A small contrastive image-text model, trained from scratch.
Data: trained on simulated fluorescence microscopy of cells, 195000 training examples, 30.7 epochs.
Rows from block 9 of the image encoder of a small contrastive image-text model, named by matrix and row number. Rows with one number belong to one channel. Each number is 128 + 32 x the weight over its row's rms, rounded and kept within 0 to 255. All counts start at 0. Numbers have three digits each. After the name is the row's rms in percent of the matrix's.
After each channel's rows are labels from the 100 images, of 14848, where the channel reaches its highest value: "top examples" is what is common among them. Only what is clearly more common there than usual is listed. The data: simulated fluorescence microscopy of cells.
# sq0: squeeze pointwise conv (encoder.blocks.9.sq.0.weight, 320x640x1x1), inputs 428-534
# e10: expand pointwise conv (encoder.blocks.9.e1.0.weight, 640x320x1x1, transposed), outputs 428-534
# e30: expand 3x3 conv (encoder.blocks.9.e3.0.weight, 640x320x3x3, transposed, each kernel summed), outputs 428-534

sq0.32 096:156169174110143165146189134122160107137138122079109152143167086133142126136108172039092146105075090120143161098067196101156109127245120166134163152155129112092140161156181150041090162112092087092100155138154140173147069125052127162070109150075106135118106153102108108141083115089129167079101148140141102114112100109077161
e10.32 089:077156091117122132130110067126142146138143177102099104079149143109111091121118121132204142178106092160143173142134131184183113074126111108077137108110085128115103104085089112188133067128097139110163107077136077075084102147082198115162121146164135149128189091141151180128154164127088066122155129129121152193194127148134124
e30.32 082:137110073148043181131055130082121130141122136106116111190136089122078082064138111131139128097141130165148120139153147138135092092136092163110105120117101143110137140108125165119139150091057096099072076123130175122163115180205178112098121148159120124093113096133118150117156165162087160195125129146199147186141102113142089
top examples: crowded; cells: ten or more; bright spots

sq0.100 100:086182087203138160174147131149166102187158190102187144162089196171152086110182112056121186120106088147066074112216126111126094094155111138106159137151188116062084099120145072118198127189173187094094075086116107065132163099143207190119114070068174029116123110190181090155174111102132144096165130141136121116120154099184168
e10.100 096:104109162141154162163154195125172131144172160107112106085082158162188145124148138129159149142109161129132086188105136132145123105117093158131151150109166101181093207097118135112121126153125148093186133145087088132101059160203192118088161154119115131120163179112106125126152135109136122131134119125148101122144112137149149
e30.100 077:206172079106120129169132123122096141119212075152117108108125069078121131088053138162089095108171190153125122150165190138075053174137133188086133140109174172111185162083131079131084184160096096114074082167120126119132114127108100186148154173160170133077140147168121170097112170199085111175153071143137117136118074135125145
top examples: smooth cytoplasm; few cells; cells: one or two

sq0.64 110:120103115142052116074179149150167131098080194113121105126128171219152098150132119114123060093148212160134125121115172132109137081106139150090162172130094133088149120117160072081132165104121144152111152090116198070107072089150118137107072088101163163125126035147160139152046116136093177161119077159194190159137175108134146
e10.64 108:155081107176165156160101152202132106127043108106113113144167129109100189213158161110099137131112151131090112105150085143175091148175122127104169102130189062137146132105149116112135135150158140137133112090152131131102172088100140135132109062106121127101184139103100139136181135137182162117087098130112159084034107157129116
e30.64 120:159086016128204133142137165086114142122172141137141138108114145166156098165137119136123102110133130088151108085175000149142104110118157153127115110136014159128127131135093122142134117148160214077186128154120160132123160141137121166128144137140142134160099196161143122119111131225123123147158120108131133127113187138140150
top examples: vacuoles; few cells; cells: one or two

sq0.77 087:120128134182113162133149135161128132093166087202106119171126093130143086216112122109151161100214162183183139163085135095182111168096150117143147091107171100103136141153089165194093145140185160072081125129086173136133105100072110077056132134107153114167103036106097120096157174107150143157143105129145077167145101075191138
e10.77 092:110145190080163107184097166121194109100203175100107175119131114150130146116139129162096132127142126105093115135080093086126086111114143141146128117105134086092169150106113132129176152110134151091116175125120187103142117144155137154165071087109126156169143125150123110085179117121139137123162138122130161123179165105138151
e30.77 086:103088177122124119122112154137120142125135153064125100137100147112146111145102146096109078175153120147143157118104097137120155149130113145088131158099120140123083130112148169133077108156125125146168163106085155109118151155157180155213140092138116159140185139163121106122168139099135147164112164147050109096156098194149138
top examples: cells: six to nine

sq0.17 098:085116072142098113152102079174078134150045082101178087177099087194150133062125108165129105178168123127156127118136052071201089132136118132208116103089050106113110123177092126159153144099125205078138009154161157065142090159183115146133193096139169103127140143155009157092182141137172083055115113088147119137175132133106067
e10.17 093:085150108139137159099145045108067164119121059120130171127174128160143134166079125162079139133121160130167134111147126104169099114107117136177133137131087152140162143161100141133196116207148098179152137132100153124145132152123139075145152151124176147106103120053134074049102109154113105146135104130117114128143098112166115
e30.17 069:155196107173095137090145188040120092097057171151106115119125177140129090114115140140150081179052157142072114183135117112120147145157112124144171185158159096162144120132160082120101147121183111099132211141103131138175153132132091181122156145112127127164136089176152186143103147162107173115102109114177124114109142123047111
top examples: yellow stain; membrane rim

sq0.41 119:120146108169136132121123128125093104164152168139094183112136117073147140141137054126166163164099093131118153100126133123125157151135121121129151121106095131142095155187138132155082171116110125132119154139135144148106158150172151175115090149122089052102090096122108093133099140138155115145110152129100168100145130159147141
e10.41 124:112128126136131108131134147129108127152146160120123134129147144091255133150112137100157120121122111038121103115137125169110128129132144089109132171140090147126098114128143138127162137146138171124098041118117161152136148156150143131132123155105155129124138128156113092117195164099117140114108114148122146124173125119100000
e30.41 135:133173129143081110114166135104138136191057143098133129163152000120145129114147126136155102099145176113149105115154103153136143125116141120135119136141169167255149128127131096125093143101128137114096166142133112114177137118142147162144133134112108101145118149144109161133143132114141142176109100082194101126135110126137165
top examples: yellow stain; bright spots

sq0.74 087:071126176099079163156114125192112106125107101162139144112124159141149113122176119074134175190097177098074117125142152173142128119089089108064123140173114107132127114115060138100089073136110194068090142134098106111151128146139095138140093144124138110127199116149146081088187147138091161099101173151155084114137162089112153
e10.74 095:139151108126172132133123086153088130129117192132086168137117176136115056113095210098119116150115159095176184150079114153126105082112165131112112114124133121110140072131116133069092152146141108141083141102132033085139122078116123155070165117153076157114114035144129138114054177078105105139162065177123100198104052117094127
e30.74 078:115162088155124114090118126105144100173151144156145126159150137159141134107131119098126133169173180152113165165166106119135151182158097176163136095165156126141125135131143135136109112103157140119148132161113173144136154112117114123153204164146137120127119084121133108122133145117143106172121118137093188101147150155138121
top examples: bright spots; crowded; cells: six to nine; cells: ten or more

sq0.216 095:120075170158136074149096189057166130106125127129145085108059062151167122132111101088159083122131194173195107123161122133232066135097123239087121164139154137079107120174127159138142160132158108126169093079202111102080172106118135044076128146150114114170109135126158177125128131111136113178136096058176169116070188117096119
e10.216 088:111107168161135165189133130110140149130111111131203127128122150161117062171105109112141082129117076125185088098202111111165131139132108152168081095088094112111036134193142131122152112129151123094145076103169187115148202106155116066146139101129080122117126173114095125116133149124060104146129120102124091127185152117140139
e30.216 096:100118113057117093153031117107152126118102156084145128129131079084097129092118161110113132119162091146146123120105148126098073159142078138106109144144195140136137170161099127109147172128189046143129151137160154125110123136131139152157110108122096149165123118138111103099181181117101113173157173169130125143114125169148068
top examples: crowded; cells: ten or more; smooth cytoplasm; green stain

sq0.261 094:095164056201143173121141142158119133121132183177050137195030092109163128097155155045114140067087129159148161150150137157179155164107085126042066160085137126104178127156159123094087081136133188142109128098186109209095122049107162162177208072067060165129188117166151121167176196111081088187141100163098125090112111134089192
e10.261 096:113153153128097097159175113191118137148160109162059151074148103117175166103099104063132123123142140057087134114178138104128124121083126067127079154115095090140136100135106117102153157111061163140100079134131141176147120117078154081152135125129132092104105139121153119148147181186107160083161153126122125127091167138129107
e30.261 110:124153206137077122165148150158135139148159022130153145114203107111130158159101146170133101122102171160196110096101153104100108100110189123156153077107093067129115123145115124143144121166084104192132129193155175185149135165127145148132137112116105180190103098164123138153098199073126175065162103198159106144140131155118166
top examples: fibres; cells: three to five

sq0.36 085:032101144115075181087124105094163079123150137166158141164087199084165078157136122099138105048086097078173150168102086169199088154194158099125092063059114129174127159158088129184110125123149140083065084114078100128128096100147064068126103180139170176157039090148089087085144182156130133087084118120141116090131141095177132
e10.36 090:154188086149147128202153158114116140127086140150107132102103162150136121127103110197154150151155176097127121114123129131093125141152176130134117124151146102122112136144071128139132127137077071119116124119218134148156136137200069133157153108167089149148123186097171135109165158136120109154108078108140127139179119115069125
e30.36 097:081174096163170161122183147123073119130094143106132123146112153140145081124148156132126091162140130095150156095132109126154130129116125185155147129113174130126132114141070180167093136089137119143123136124145104160108125081121187152148128146120112129170132182104127130102121100127181161145132160183081164123134111142160145
top examples: cells: six to nine; fibres; bright spots

sq0.194 105:185093146128108169178130184155165147055162228091116172193127112101126173069113117065109169147135123108146115113146187045116181124180088112116108110160111159107113155159115105101108156098103174204099114173090153066122110069153165147123166160136079074165138103176077194101138149169137086160099096153199161089107157139134142
e10.194 104:121109090118118119131134169138136120160137140132080125112132115100122172164173116132144168115111192172147143122155149117162159148071128114109108136128181121130182163111113126142132095139127113085086147085100131128157122135171148103137126166107114144110136111154122169094077202100153153122140122122114112142152082137164151
e30.194 083:114145155132159225101107125106156213163214106114135129116062146145112073135153070115133102123180141140165117098067162193116158099130137151123151129138048220071135124090116128179134113113064208073124132151146113153118159116212145135106132110114122103214150182137136106112120093171145103125121123120129175144118078088098062
top examples: vacuoles; few cells; cells: one or two

sq0.192 105:174118128133082134090192155094103111184164136148176131146113131126129085125148099127092198103097072126073211102160174087126151158109087123131112147164172127124178182092133145081111096092124139118101131136172096152126112146106060155106096098174150110164145133121132033146079111114113119100133174130088120131150068099110163
e10.192 113:141145165107119115123097130109174170117096112093144132134119112160101033097161087130123145125117118172181105117147125065131000146152108111134123171137088118139183072203087138105153166095053106131184183136154119089153114149133161142128141132108165128099167152097127103088138159150062126143165171117163157089036150107106122
e30.192 119:161190244094051183136142111139107078141155111102072145141176153143136140100101141131123106127143150152149155131186139128113122125107181163138112142104092161189141150110087182112175125085019050125161112128125130131146140121121123091058157115135083108122150123097122147124127142052121168104136082114150105112109054112130102
top examples: fibres; green stain

sq0.211 104:107094026197149094173093118131098103115124183219140101199107091121135140167142117110109121117153103135181144126110140150083148148143125197136129168223103173063148115192130123163113141079134122158123142098198135187169138059150148110116165104126098147182119156162129076054099133130179156133118121156139094142069160117130060
e10.211 102:090142077130067106099178109144074131148118108139180177144135097101090116160121130151051117101134126166170191140080135188159192151159148132143139089130116106133147120065156125125123123116160108119097153139154087097141108113125142146123114091168109115122097120184097113181080181108160139126103104151126111127201154123092149
e30.211 105:095090102145080157159172130127143114154226099112099192154138216108107119092098108151128103136204140170160119124177068116096104158097118176097100124119175130095110158143148184164159170118102098102132138160150136089105164113124130123128136160158133172123173047161124122116132142196117138195145136087168120101150074106156123
top examples: smooth cytoplasm; few cells; cells: one or two

sq0.127 094:175125073112059107133039122173152111189104130083141124158053119133123129137110108134088141084104155167121092072115114091119168143125136171180184170122186079118092120200177071118084087194117149123168097071143119109181103080102162130131143054084139142019149118156131076109053079148124110202171160114123182174171110136115136
e10.127 098:127112163096094142095157118096097133154151137102093148061114157129171125089106107127165072138148091052132166135074139108139116163090088154105135089121176141089146092114183134147190110112152159177105065074091078108118117149134134153145122131106106133051162174140122172112118196122227153061153120104101115100139109124194136
e30.127 095:193116159136126114159152164115140174130159142118097116094159195130098123167174178101105154122151090174093181128109155145095141157137141094064162118142182116074143132166134083121136117152118133136130089152102123110039141167098101084182118159130144121109103146149119109129102139098116147098117105211154146114105195165139163
top examples: smooth cytoplasm

sq0.244 088:101171057143119123145103085130112023143100148137070076156103104122167129128136144152120132122180110125179107104140134125154162143041215098162109195094118104210167142145161197109156162103119102227111135213069143140067099118147121086112237126145113176119184089154129150160180178082106149154001158158105118162126154128187109
e10.244 095:206156150179139107117113091168145127115110115178122130171105094161073118078086085115082126143112138089157186106111100138100050156091118090106095089122201146115169133127114147105142100132105119142125105156163136142100084055134173167120115113125107135165144094187039172143073197054128093112167064122129156164100134135181136
e30.244 094:160160112115127133100179229188155127118142150090128082087138090154150173129114121154159070109149078162176082135102095127093118176105098168163125122158123126130129122174189154185138111126091148164114132114092176165123143069124140161094157155122146129060193106142136143112164205142138193132135135220071146117120138164149140
top examples: cells: six to nine; bright spots

sq0.34 085:095116134112058130105111137108112162089092159179136146088092161106133166140141201172137143173160132134189133199115172210185159169205123123094158101106156143211065093100225058090144134175138097080110110105141129128156161085155122128082096085120099137182168119132130145151132121135126110139066073075173134168090130155123135
e10.34 098:110119160223165126118129113042118149137146172102146123133143184116179086144127160155149096130124129110135140107163106154185102073172122155103130094118055145107145166184143143116070096122167160178187144104212089140123070108100157166142114099139144137129180072147152135126134183090100145146108150123120074077160153105160143
e30.34 086:086123153120121099105067179094154089069100115138137131120158133153120140144126178112156154138150080145111101163117128185089114153124130122104178170145120148109145125123117175108130172160118118153149154147147083190091096166117199163150097116142121133127162092111121132142149142108131101123126170177080180109140148179153140
top examples: crowded; cells: ten or more; ring around the nucleus

sq0.271 103:122115073113136118094144145128089138118178134043080133123078116175126125133104082190133200126132108125170170139133113130107120150145123172154154103163175132086131148150161072106121096175108210154108118065131081062180107202102169120170107147170124102158116185117145125106109121127171110075093081109141079196230132134191098
e10.271 105:118147115141149135127116130141136135097122165126131143141130148142136149172162118128168190139150119011116107105091181129157101136149094125073162135129146163178140141158101152141124163161194089171128154131128149172119102169166172111123133101152124135113114108128164118165145161145160151135145155099128171170090150097176198
e30.271 085:153170111120133095066124125120133143162156133145146150084100000130131131103188074135134114109126101148132142118189121147075104159118152120175083110143137179058180145093083160148150114139115202065117167145079092132142152146189098111140132129103122153137136139125123122119085111178073096213107108089106131118119159127125140
top examples: few cells; cells: one or two; vacuoles; cyan stain

sq0.184 103:159175210152141094153140113087154120148232140134117110116129069137075144100159149131105041222140161137137065150144087102152176110062131120094114127127148143139103184158170203166169178112102127117127105135117102104126139143117180098154074155109172148191134101151141113144131101129129081140129100083052148140099093111132255
e10.184 117:137073205103126119116138141144098119125087174116102110150162149160120160095115071155099135159141114156149137105146100159118092108110143117078136105124107156128075108113146090141174113155092144126128129153118157136115108135116130088104136092100108135122139125183088151164191082199112145142108103154122132155079108136161148
e30.184 144:117140105124044139150110155107155091110147145135131133165102093111123128098135110157130142140126131138154064121171146114087123170136132183130100132129117100093125093165117086123155149053063029111122140165146123137116118113151128180084160132102121148127125226135107136100120183082123128187132146154128121160131199128116145
top examples: fibres; few cells; cells: one or two

sq0.146 106:171126171089085124127113104120149084090189223157121105184171208133148133206121155166110154176141117142168081126171111118044125080123151148148122139162136082109080106177086130152144168146146195089185055106142148126152097143096172155145181131149118166087101113124099081110141127076107168176088125103163164112085049104148145
e10.146 101:136167166128080161171094147097115178144154135128110143143142110103145124136128209177092177117164088086172119160079109122139096117168152162101106127141158112150160093188156125161119122160137147130107106131140133160138146130131125108111149132087116132106130084116171072124170130152106141149095095125129151053104180067187062
e30.146 082:100106206051113188126130087131144113085192152149088096137077112102141119118131091151147132117133162121096127163153120174075115082142110166123091083134160139136103142067133182108139107140171084089090070107077144068127141173160111128118154160122139141170141138158104116107110060100135102097177120036143141122096164055128128
top examples: smooth cytoplasm; few cells; cells: one or two

sq0.274 110:113082135038108154117117096192154098166105168143197144119058146109124117165179113159127165071119101117108122134121129167141104137108145180157145036097055178181140070090163146189117141146124105101116191141111198126106069167129114104123176118120226162182189193103138119109059187115109122094148140160132127113154095170062106
e10.274 106:151119117143182114192076133148182125147158125117098093073169157143105140167194112120138119153112141089154081082149098103193190106096138133101150165145139077158094107127084122135110110095121112143114111075164117063140143096150128089098118132168127124139143091145111170132120144162127147143133087132099117153134095146080099
e30.274 143:118121103139108154114115055124110165157099151165144150109156164156159173111147149117098152184160117155098182126111121151114147219113160124148150178169139160150174123121170200180131082193143127128097141184100114141136100155109130092145150116148149104134136134114135124154120075089146134080122092130097148066135192135080136
top examples: cells: six to nine

sq0.191 102:129118156115140084093140155113072139091154133120124156176119040113183104130110173076126157132071123140087070118134170081102079101155117184131112133118120096018141126112111124083144139184110174130106072155175135102133124132094177149084131048085124136141106162154146164157109118138134094130096083116080094179187132075152057
e10.191 109:106141105104162173100129124130148170195142098188085115125129106133130124118101076199130164100174089111166076154114146156119192130161147158175171164142075055165173125166093142130129180151037112137209122140087134119143160165184153132103152103097171111102192089161100066139097105105105147158151157100125161153172146105161098
e30.191 090:142129177163083096149110136122149132138129154152149183085107127143114105161127093111113141154076124078163179143139189121114101051127180128138097136122000061095121109080143074121137093058117057106120150098056141106112122097150090123066070132112111115149138116108177158107089116135139095124138117084118148141063047110105145
top examples: fragmented nuclei; few cells; cells: one or two

sq0.280 108:082094119126174179136002152150155140160099153082140148095165206162091120061139171146120177116115122131210134105170156163151201127000123092144121161102092128130138146109142103143205133127097165138182186089105159184082120127122129112130123117144168142145140142108110169159111112114142104071100126141224162136162175123063082
e10.280 106:126102187127113079108137144081044149148064092071123143136168119137118112213157064069142107116123132135075111151159127116166061105106080096133148067160101162112124055160112115075155149141231195110122112133149134169110136147091088128103050147167145122168086075124126103052193120108113160127128103111150132119245153158126193
e30.280 114:108056020121096170088111127144101068127105108145099148145122145122094129120112100150110105106110146150143131122121000091122101118141131117119084117142255148094117120102134107135097130094175064128045110071130133086113145102126130125098112119127147124103130101133116125105090145103119110117129109096111091116131075098126135
top examples: bright spots; few cells; cells: one or two

sq0.264 098:064070105071100084131121129092102126081136057127151120124132096139155143109135119124172114140151215095113206093084116140140088098118104086171198142143122125134103128118105176139135111147132128117130070092070099091126123122054075107178104072092062126129139113169127159083110130117189138090026157114112128079160079085144188
e10.264 090:092157164086134131099073181139106141123207141171178083123104153095141071180110196137180114101152130162163067096186114125188076149133138134145109150120028175105115155082113127155118144141119171130148169133134107158144139079194185160140115219112141127103172136111098141142110158132063144147164115114134136188119093090125119
e30.264 085:120138145073144164133119087092117127128119119122065093119097115120087112128128097134149121115123179102143068077143141113105115108121119131121074162108118152135105091103079096127101122081159128112153084097123124097179153063140089091064128114105140121132127140161114126126103046112076089098086109042138109124085121084146079
top examples: yellow stain; crowded; cells: ten or more

sq0.148 112:152122132127119170137195119180082153107076136176135126067132111131093145149125114100119128153177102146081145138137110108118107130243145145175118161107115113149105151074139135194146084103090114137134126128089142089107101094094130160135212144150130188169175117142127148104092105116079112161153105117058129129126137129140057
e10.148 118:149167118126096186126105100126168097109164168182100092128141103099163149093103089116218093116121110114118104092103119207144174124098151158165135145135090044141193065125044105110135083126079103138166130122136167180104174126148170127116174125126154128066108142079125095177144132116114147174118126106121143081123126128089125
e30.148 150:181127255124106156131132113134118203149176134148094155102106130127122152153113140139142154116094117115160128094165155129101091128112151158124137181099035166143124115120166153135142115093065078120148095121101100116154136115135138138111143144159092109155170089080126137124156168132137158172108122135148121102100010142106155
top examples: fragmented nuclei; few cells; cells: one or two

sq0.281 101:155147118024109106094110130100163121157132070119158148157107090082138080073139161180150147122100172124132111124106110163129118133164111115109131122091125138109150137108143135137146091139102105056161105036147151230137123136086094143087160099025198086054073069089050161155110140088131109140074085142185142123146101114063101
e10.281 099:101134163125149164135104165128206147185165195142128143119102152130132130066135143154118108151158137128067099126157130086087133070154108094166092115133176135124151142078097141111116137126107182133080218111121128169129105080082131115117131110131100159140099138126159116118139105103148119098175125137118139080135099127130158
e30.281 089:132093150080178039140117126164116149174117128063116144145087178136118088181108190112135097141159140089099161174130199120144099139162206108130169134122174094106123114166109125152130151191148142137115156130159117137112122115120130127113191141102167132137177158116125138161103090149072162091135157118160112096094149145134184
top examples: fibres; cells: three to five

sq0.119 099:191145112148172143100149147115072163186178178085049156085070071079120112135051130117145161158140100172129088099085159109174144184108254091197115138134204066021099096128149100108159169091158181167133069066103158089108119187061149130154192165132091139009085167132165184122074078111132100169151129075143115130083156174065119
e10.119 098:128167160132109159157138126171213171128102074148054130120156105142134120151205159146201132095135128104107142133106142125198163114111128112162049122124172144161170099152094149172088123178148110134121097113114118139106132145194086158165122107104159121146139165176130175144073103151166114152121153133130145161179124123158080
e30.119 082:077136120133094172139098103093149090156190142144086149139166128115110117170175089131120118134137151175153147079070177164160097111140097152106117152114093194059127167143075083145143167189088142121151161154130105111106118166206131091142142124126091123136145171127123091097137078128106130126127117092097145136147099135086105
top examples: fragmented nuclei; few cells; cells: one or two

sq0.14 114:143080117100120139111120152124121089143126081118116095085113148118110109167100168088143155104175135188147166121105148162115126161170142149125106158080143073177148108056134176160149129126158145125087094129137123148142150097113128176146125085119136102104093201135123132121160118142127155102115121101096158157089120171069116
e10.14 131:099153077105165145148129163120132148141145120110143130128119123129251088139114138116124101125113133064118099130132088131105073137145125143148142137135113145111177154133134130091146133094106107145102000156162145133133163099123075113130148184149158141106126125097131071117176142117135128112116154133125145114079127150113000
e30.14 145:143157163139092152126161135103149133186057151119132107185111000097130127142122112133148117140138130123138110084166108153114139139141149102128086133128138142255132119113133129120104112099116171123107100101127122124163111098151141139154101146101109115127142142130129145120122109140122131141112127093148121127137124118148165
top examples: yellow stain; few cells; cells: one or two

sq0.168 092:032069144044125204138118172149114126124125174083158150151115132168115179141168169180137075088079115129072117192132196197215213117044214106169051117107187120093103077099142045077120110139112165161124105157125168131142127114092141162168165072071205208123215109186206091200135113081144108107104105168137138063139145083118135
e10.168 098:142132198184128114126167110085106126120108193152110149071070055109087169157128126112117124130070173159109133117151081123165096101094144105170130089123103137099061121124107128115103174151167117137179073114083139059157089121104075088163130096102119122117067138140085167150061135111117158128082135133125055088121126113133097
e30.168 093:096141122164142078160153137167110133167163128148163119115144113105102158120178088120137146160185177143133127096077131113125176079134146127169145097154136052190142138151136150089170132209129108109133143189127134158171139164147119176105154120116129154151161120189152076145141109127113143060186133144074103121159084119074072
top examples: cells: six to nine; ring around the nucleus; fibres

sq0.137 099:098136136108081159103152126102143139138019168148105160135099168124111158094080132139113198113082047097179164083169154129154177129000140119115127090115107109084130128136082115130154104172133114104126084104106143114120108113149141155091113123129124092157130173054128124140135129140153114114157140180166084135149147136100057
e10.137 120:143143082067100106119137092133079096122112133094111092124146090134112095064105116143144126059108133132098095092159162126116000157168154158103154123105088090117209092089132112122116175125147133138118158135110158183115104123156088116154158205123101093101181107118108202071176109140163129137118137141128171160085141092066101
e30.137 126:137125205094234175137146098104123073137189131151107109113153163122086111121105140114147137142151155111143141136132053140121069089100154097163096083155142138158124156122138150136132140122151110142199073104135178160149131135117123093079154113125135139149180087150112134126176133110133166158119149137141144139162074130103160
top examples: smooth cytoplasm; crowded; cells: ten or more

sq0.169 091:044120141054111115175115168132183157147203166199138127180091126108113147145161193081166118076097152083125122105120211110176165094194144074191127115149182112134131101196115140123091122227145131105090175115120134123097149129083119179153045067145167174143101209127125129241106153118128148131140125136076134069153117112130155
e10.169 096:161135255132150111201194103168093118165145082094113119120120175171047105142122025087111175162146110063137142103158133166126160159107141161176178140126058111113161174163160143091063207088106067222112141149125070123094090113125121157134136191115123141120121121154089076090134142067124140141121115152148088074088105109115149
e30.169 094:156130121139176079120182185068121132143148109127143092119175102167128142152090123121128082136143112153170139108165192138096139078128125148146137110142141090117120127188134050137139132132111173145178126146105158157134163121080111068109096139173119118097105128139127084138099134144176102081162111160120133089167125142091118
top examples: crowded; cells: ten or more; vacuoles

sq0.147 103:117110152051119173142111021212172045108112130115113106141188194084137100140155174122153160149144176155067067096178126132151102064137114101116112136128067087126129108134157098117145123171144035091131167112183071175096132149126171080175192113139192134143101107083190076102100182106107146113126118130143134142217122130161140
e10.147 099:100089161020104099104095145131107129111141099105130125105147150102119117136120122129062102101124165113122138114093161112154061139122088125095139147137123164158150182109165113126161086111158107180084146121163155045144108128100106116135126153161132125161088162141066068143130189182130092138146111080134109111147097077144058
e30.147 123:124104111118126153151150108152158149140141168179191109114195097121158145148159161077105151156150125103084140185104117143126126157174100124160143116162097138139178098158157176138136113179118150109147107144172175184068105128098089156141150148183116126161142129108131158154146124121138138104107166095101154098146154092101140
top examples: cells: six to nine

sq0.107 101:099142110101077091124099140120132074133211065096083142148156121151085123108099113129172118175148127104163121168137170098134058107150097127162121154098088174192121144134173050113169083180149077153132135048114117099042118073148097080091175033089097131146081125119164110090117120092157121225109135136099120046075096229066116
e10.107 100:132141165199101135141162108078022140108118179129121128173115145149099020178172136144234143096121159170161100105189111195082156195179114134167128131125146157134137114136150115130161108136181123155111144153106133055121090135114150120093152138175115159143045058178075149120152138183113150185167053149152188162225081115073089
e30.107 077:167133087100128139145172077162115141182181111118119035170102133111121144108173136108141141142118121141123085110163050099083116097111141104136153160091096094126082120081106102143140118158102124091088134074093137159176112084169100119108172132074133141133174099146119146092111126033121117161102153107153137126121162088158142
top examples: bright spots; few cells; cells: one or two

sq0.38 112:165149138098123083096123076050118132116150120192094117127085139177159181115148200221111142093138073096112124132085130073154118099146117100066163166162160053138065208178158084108167130152098151123093095085107136043041100130175102160110094109117224104157162084126097094140148154125148144149121090063174107103100105109137193
e10.38 101:107162093208094132131181123138067108117144192134146156175090118144147150178146140118142144147168126173150061117123100129148137152095162134084148135124141147132124159121155152091088107143117101148146088087143130153107137178140155119130153105156107111110106114171123127085134147173181091141142175153142202069059138121085142
e30.38 089:108146107123162112097136087134109135115120140159055125156147118082073075114112112116129121147132115109170092074119106119117118136116139097087103174138120096128178099118101123136100102128128135110149101120143096082146079098133089111089167114123137147137156131165154125111099128128107082151074103053146180159130120092160097
top examples: bright spots; few cells; cells: one or two

sq0.311 098:089158149118127160161169123073163105080181130170142102150145161183149129136199140119162006137082119007140078118111111132109093096092066180111139098117164201196171097118118097204176120120110121072150100080155098144113122139138102156123100089140056150136091149133177112152141167143144124096132163113100100143104115136083169
e10.311 099:068129130097100160160043187143139123163164097131169159173110088103185173175093200129082121096168101118140134145135136045121125145144112109137131123121200103102166195120151159119130113167153096056119120120121128122113078132165059126158141138114132116090103095200154147130084155081101143152165160133121091153154163144084194
e30.311 089:145162123115160139120121124095128147100160138126106112113038133134101124095150095122121123118133120096119046095092158149119106116128140111128098060135058131128120098068086092129086128109133219104122088125114132121115154098119109106141118108148137128153127164121118102125084071137089082132113146104185121126096126102109134
top examples: few cells; cells: one or two; vacuoles

sq0.122 093:054113178166078085134114108116125112152125109081075155062150121126150142119150137162154114082089117134099143142146125167128045142172118134117171087122144136156136112095118143199137131155070192164083140090090135105102153133127199050121152049102201061158169170138103107129112143077193040153152134150153149138227183166067125
e10.122 090:131122141130197134092175127103152127125121176216124163143087060148123195158135146133117130143158091145140121136204123143157102146150162178139130166130140126166088142096117128093183152091060161190166156197113128082127122142173154179138128174172158132166153138112172110142071186092109141143118143155139119103173102167135150
e30.122 072:134179167124156191126139114100139143126127138132163109101079125150124082122089081121140132154072112117127110110113201121084082086118152105146073155135104109138150085097097041101106097082166182090183082089060139115175169061148085117140113138121159152145139138085115142128106054122106076107088126038152144146117133050140123
top examples: fragmented nuclei; long thin cells

sq0.40 104:097100123115063125131255102123109099100182093144116101119141162171065168149112157190142205145031112072105116094175127107116088078137118156163112124163145148096121193062104131130141116163085098092205029102135085093194117126100058074124076118104129135189087113076103109122100112142165114187089091109072143186110113096121179
e10.40 115:110140136085094108156105137134144146119004157058127180132138115083075176168122123099156118177145133076141121086152127081098053167152148126097159158113065082126087143138161108119100124153125136120152142116143171158136123091133222153129147149134114150150116100156143135085145135105198152145158145116144151128070160157070123
e30.40 155:139152000102108157105142105164126009128134153132109129117147080130132092163110075146154126121143107112158107105166178115099109091112132148167155133153002161114111132102106152151143115087084115096111112126109165123165143119114144103094086122178113108116136210141123140125140143089128132155155144127135131153138159174127108
top examples: fibres; few cells; cells: one or two

sq0.155 100:117182059131153120145098119198163094088183086137095142091152160171097079055090175092146124061179071107088101126152167102122042099187063142143105080078171146134183125147124163107155200078111109175118176074134183219190119106164053132146163114110135194202058198134112184097092130164124080128159203160151164160130104191066152
e10.155 099:064164124126162093131129104151197075210112155099117126133105066136155159172136133100113152131149153107084138088144126102083149113203115126105145147139122062110134117134179097136142117109127096120083095119110216145134096159103094104122099148103133076099130128136159118096139145080149172105101161138134127130129144085149087
e30.155 092:150154135078155132169162146128106147116102113085081122131193076106100067115109124199116123181141181136134070092117141118149107091113123115103117151107161115134123126124068092107152125074170133158183107123152144121176144091134129085075143122107109158169064098191107106119210110127086094134133089169140130185139117153185116
top examples: yellow stain; crowded; cells: ten or more; fibres